Weights of a small audio embedding model.
Model: 22.8M parameters, log mel input, norm batchnorm, depths [14].
Training: soap at rate 0.0011, 7200 steps, batches of 64.
Data: 78125 training examples, 5.9 epochs.
Rows from block 7 of a small audio embedding model, named by matrix and row number. Rows with one number belong to one channel. Each number is 500 + 40 x the weight over its row's rms, rounded and kept within 0 to 999. All counts start at 0. Numbers have three digits each.
Before each channel's rows are labels from the 100 clips, of 14976, where the channel reaches its largest size: "strongest on" is what is common among them; "loudest band" is the band of the loudest frequency at the time of the peak. Only what is clearly more common there than usual is listed. The data: struck, bounced, scraped and rolled objects made by modal synthesis.
# filt: filter width-5 conv, dilation 4 (model.blocks.7.filt.weight, 384x384x5, each kernel summed), inputs 128-255
# gate: gate width-5 conv, dilation 4 (model.blocks.7.gate.weight, 384x384x5, each kernel summed), inputs 128-255
# out: residual pointwise conv (model.blocks.7.out.weight, 384x384x1, transposed), outputs 128-255

strongest on: striker: soft
loudest band: 250 to 500 Hz
filt.251:465456479476514458498513528526481513529445435550539462512534554540442500497450472496490489490547554509524486529470480455472471558487554489567497502510462524535514524582478450519476463582512410453448467508536442442474415528532441528490483484440517505440552520412518497489504435589489459433529511449449541500437466500478530511513474469506515494489505459535530496554522495470535566467474
gate.251:481561549554508516475432531510515496522538459513523594578531533546495469440512524484545461589456487461497522477447491555576505496492537486491548501465456490451428476370526425500537482507441464475487527473459533460540517548465407418514478512484480468507500483460567522542485558496454484509537514494484424465533545597467521516486522477506516483511456476532530496560516431511508562541473
out.251:541497471511472537494532487508572424563567472408453546552454448549503484512489525476463446538494477535518533485517429485536478473505510496581520543514482486436522477523501495466528481499510517430490432558434596538544574561493515574491510518536516515514521448547457529413439519485473519498467478519551467544499458497457380449492435483489512553527516554454489481520544540493518511497491

strongest on: striker: soft
loudest band: 250 to 500 Hz
filt.17:488530539543478616490460510500577532504426493547491531520556543457470483489508518517520420558563503572484476503458518454546527490446561544481491506464566481431487488553459503550595461495505456502513497495459520545514499577479523506491506492476486459527432510488414509471565535440436547532544534471595518478500400490459504519506562507528441473449486480529514485434513478456564490542519
gate.17:459503551521425416554460569497490515494474518546461496534447505482523536484510495478517485447487522525527505511520505510545496587515478546498569495405547566443535434538509498529491493477592514483462483528482519483525439520461542563579532469485506475451481529436540538518497475469522447458472487457582469514490477472456456521468473452533521457621501431522461463509448389481481475516454
out.17:456506544486536510478558463431511484484531525463468545487501449481452502467515518499585514583490442535503549492502504516449518507549576491508511477460538488433476465487490452514522543447526441492412501467467513502558510488583417482434542519503424473533530462473525508533526476519493467429570519530498526514500496455501486488518484456463469470472447495476524457516478506533487504443512

strongest on: striker: soft; bouncing
loudest band: 250 to 500 Hz
filt.343:449535457433570479557600507554465478521489520555508518565545537606525550554463489465430546497533453504631507528490495543465564606553466437524531528488526480438551491426442553549498507518523515557523476535488445489492533493541512549493469543543525511464532507518546532541526522546495529496554526540540490484543533488477489450411574530463477501511489457428472425492507519551521478513532
gate.343:567457542541498561476561475539512505525454497523489458525476423484478455476489481488430460449453519529501528446474468557491488476489563527490453434501419577483571482484453490509530547521452506497530470476448539435523504468532529457516509480519492528547546471491509531587525502484520509445486516462523500517525466480473567514464561542602433435431489504428448563414456462482453521430464
out.343:490506490485522519419483554510425507507500454573456503509420491486478521513479523526456494520504455526456467475467464497477434477436533520476538558533515549588559560588491515549519482476495483483472568498568564539497504468502482461477559502421547404557480505549591494563508511501483534519514454498484442461455521518586553456476561495569594501535500561514506417528446483538464418477470

strongest on: hard striker
loudest band: 1000 to 2000 Hz
filt.355:497479566492496516541518532459526485519526568447517577494465530464512500521533466512491513467462524554514483482597484482461403407498528486474435541434497513489516449521503503498479461486508572423536422559473426489489430545464535526501474518500518471505443441482434592464598516485442461452501511475553540466570420453533438512506496530530553485525431473523486529516570471531552485510523
gate.355:463533517480505474518496501532510463567452479508519382502455474495523472452456534525481532477591558515498510434481479512463483531539498537568470538507496552545471494490483547482580536445542457554552515505519480452543590432523553538536519529509438541528436432458520482518502515580461538543468445548462521510528504504503525448541466549470490539462479487555428476493476503481506535501434
out.355:552371506529496499537474531510464503524536483550491439450441539493494447535472515509530555433560531486494490486422521505583521530533552498474479485555450486452502555464472482438582543494554543471424455514477506464505478494487518533501432578465528479521440486502476497530424577538454441528514534540515467443577448526552559432476472477514588500425487538486534516497503504533469513455483

strongest on: striker: soft
loudest band: 500 to 1000 Hz
filt.296:484488438448537510529526441499527432482467540486438467466491513476534500471466565480507531484475578494484465524460429488523465466548511492512534548501399525538496502477504526521487480422542494530487422502499491552529526527532564526463521574496496470519527505504455415469479582546531482438475475512489541580491485465539538536471576500525452510382499539549524459590561630528430536482462
gate.296:558521478559489539474487466465580535537433473564501434484452473486506428525525536547555468485459522532486542519421563445492457486514545559470488534472461508456437512493486499481554528589500493584549512458511523573487476493531537508513576500497525511514539510584493503490462507526487530546515555452581482467489464478534447543472410503520460533525455509525470459554486423522566522509536
out.296:532464450489533614519470512498451493517458499516511541520499456494523448515481462463558535423501495466478525527571480484478524525481459478519530476453592549465480471460512494516417473519548504565521506533551546428488496462560471480541573456463477477467561497411541455469499477495499512450460519468468452488478515514525504509505385488532538508526513481503475523498450480518480471514514

strongest on: striker: soft
loudest band: 250 to 500 Hz
filt.54:490467518533577472519551496403492522472426484440459488558520441412523463530500513436527522514481531509484518468527515528500481499508383468438440584510499536450541555441431496491453477534530554524425503496458506514540494518448488526435450487443469536525456493445490463532483488581470487547445515529451451507491487495553523560459560498472410463450492517521532485477512577567473468502571
gate.54:511473506481492490492462468458580502494516487536500431516502567467418503488520527533533454490502507479446494578524422481562530558440537480451534550494495519564481482455530553530497508508472459449489458609525536472522497496507456587471539498483514559500528500479459537527400474545475479496516439487493439467547453476503473493486526518547496543442499558468588443529529484419537412494472
out.54:421495516458590476545582482489535511492475488504539542482469500475579472437490524500422575542476506510503505462474467506526557479434485492602524445523516552507461499563440511572499521511505466516520501465499576454548515434474487478573519548517507460464545470479534514474500485485504490501555499387545439463522472499545453498501481469520528538447449555558486480530497583568459556455517

strongest on: striker: soft
loudest band: 250 to 500 Hz
filt.256:430425471507524438501498532523476486531507509469468489500444491534564546489516498514468492551493475466543481524481471516534513447513456435499499544491469420539468524561555521526506466481519512486492458532578527525544512439528444507574445552511446546468459479497581486498549491468569497492447509540574483544429512375511545527493458481499543485524563467490543552489491532444532539557486
gate.256:460509424490524561443513570488556472465464465515509417508527483444465474483426447488428476545518529511513539497458468532536527522526479550508554492465482532481497519469584536499503470520470497481545512560559471488509512519602455482526474529548510454487501387488493501488548449480533463487495489555503578556464531523477577504507511495512520532510521495472448520507505473488510524561464
out.256:567542461517427537491502457486525456518492483450522449495543534486530561539553459516535549532555563523485513481458448533562494518510408556471573547563495521522538393482504483481489481540503523519448485507563475504533560535429455503483524527446545438492516428520449549560502441468498513512498501491457492491448511520460460498516489459451500540493537498536501480551466532509556527413491

strongest on: hard striker
loudest band: 2000 to 4000 Hz
filt.143:561485506497524432443482551532485502526491504516537545509462529508531567509508467429511459517527448495544515540513509461475518499496543500490433502422576595482426473602426461466449491534561507473480508516435428577548530517525469470532494500520512458491542497532574511375480564553534474497455544510486503532497499430553507474452523533585453513480483526568594592403461468497432499534476
gate.143:468470494548527501404432525507538495532505429544475515469542427462492465534449521466463510479542471497480584528550520520481492431503545505460478528426595547489453491559535479508538439533562517489470491500482419493547502527520485428454497517498543494551555480523539554511481443501501506470480477508483578562491505479539576496559492566502552514538588610530473516433481483517548496525510
out.143:460450520528543478504500515515483484509536444541500505505481495511500514502552458491485451502502504530487519506421475493501493404475531468547459489527419495446499459571539588495506594526536484528512450503526511449494527525500461529475516513551448485513473543530430476552561535503503480548530498480548525522488425502518498499515546490438512515525505432534399470538420511483416494515484

strongest on: hard striker; repeated hits
loudest band: 1000 to 2000 Hz
filt.21:535551485439474506558543529518436502536445505461443500456477491544415509486474501458447469547451523565512512503504535578527526479481493403506430586524433512491515507559560464501494487496524539435510486501508440468487505446485511547469541448428568510431443565573472493480545419546600474474551509575491521489435495506503543525450542599439482517476465535542492479553563544491423548505440
gate.21:498548578472588536577564576476561540497498526565527438498467511394470501550530491519551510473523552442619490478542473522481508511530510469442475520491523573494552479519502568479459538427518455443509531470448461495536502496528536544498528531555552544588460465490442453477492477516556477537565521489545492482410473515506513567535509559567566462594426486519544488525532481488522417484444
out.21:543522491545500431451462469419488503541443581535577493449482520533530462576458495511602539494562525476499570435537496525536516491570473467505455466561463538531523520495499480485481455513514492558481485496567489483472541452579474502544494499542548475518605508484553527493563524533434503512515407488540509501385469528480432506531503470487465465454570521597479545488456480473546416535514

strongest on: hard striker
loudest band: 1000 to 2000 Hz
filt.128:476539454524539500587557512429453467544483468504540488462511488516524424459467460483509436455484458551493414468478486510526497445560480446505450544562471523434523544487530444464541520572555537528457436497521551516537522427459496560497557511497473458421482506485532493487521536499548434468526529541532534567519414499527504460525490454565558562513450545468502487509500531505494512477450
gate.128:580502486535500552530483455449526510467529479508477556490464507461496496525489481513523493509451541491464494479521438500529426495441535554478557517506493533471484487494417569484511504503493554516566532484470512455525572529444554459419516472473530411521502529543474513466512544541468393422520512472525473516494515524512529536495438520489479583583510487459516573490495490469467517440477
out.128:450554487497495502581401512522481540525519481503499481428482538467508512557553514501492552498582487578529528533423459533481537482540565523493438510478528505450479512520505562565509575500523482518470556499491542487504508514388425512514445514510500471494452558464527452508519554501467556541476521518520454538442519598521498507507516432484437471422482557548509488468477497570518547446485

strongest on: hard striker
loudest band: 2000 to 4000 Hz
filt.32:501545563493446532530486454498485428443503445541505447586581491500535544467525511521495444484463485518460520488574418472478457512494530494510503516493509523504566443566525537560492490477496561508552490556517439453535507520560480548514555543470565474477500509436514508477494459482537478529651511558491479496517558498429524481429495488491497579516470490553455532438493597532451449547574
gate.32:480443516490572432471459499504492491527455493573522450508430528430514534507512491507517497537499474447493517549553541534460458464502433591480476499420512533473464493493505552512482437488546547532494479518448509550511576539502504486483454539450538518453505491501507487457491515481551438488524510466531479483543384523549513481509412487520541426456500456480539401519438534505543487497510
out.32:540544463479486474552557464513450453630546501494504472497526517488528505534580492532474525503460516518481478483451428514453526570529496491466532540483556540509508479435499490573541472464481534462495481517483543495532541541483453575460566465494589473520495482473434479460535489502523503394478511505472502510524459466534509474491561438482522483529390487489506478486514543469657502478465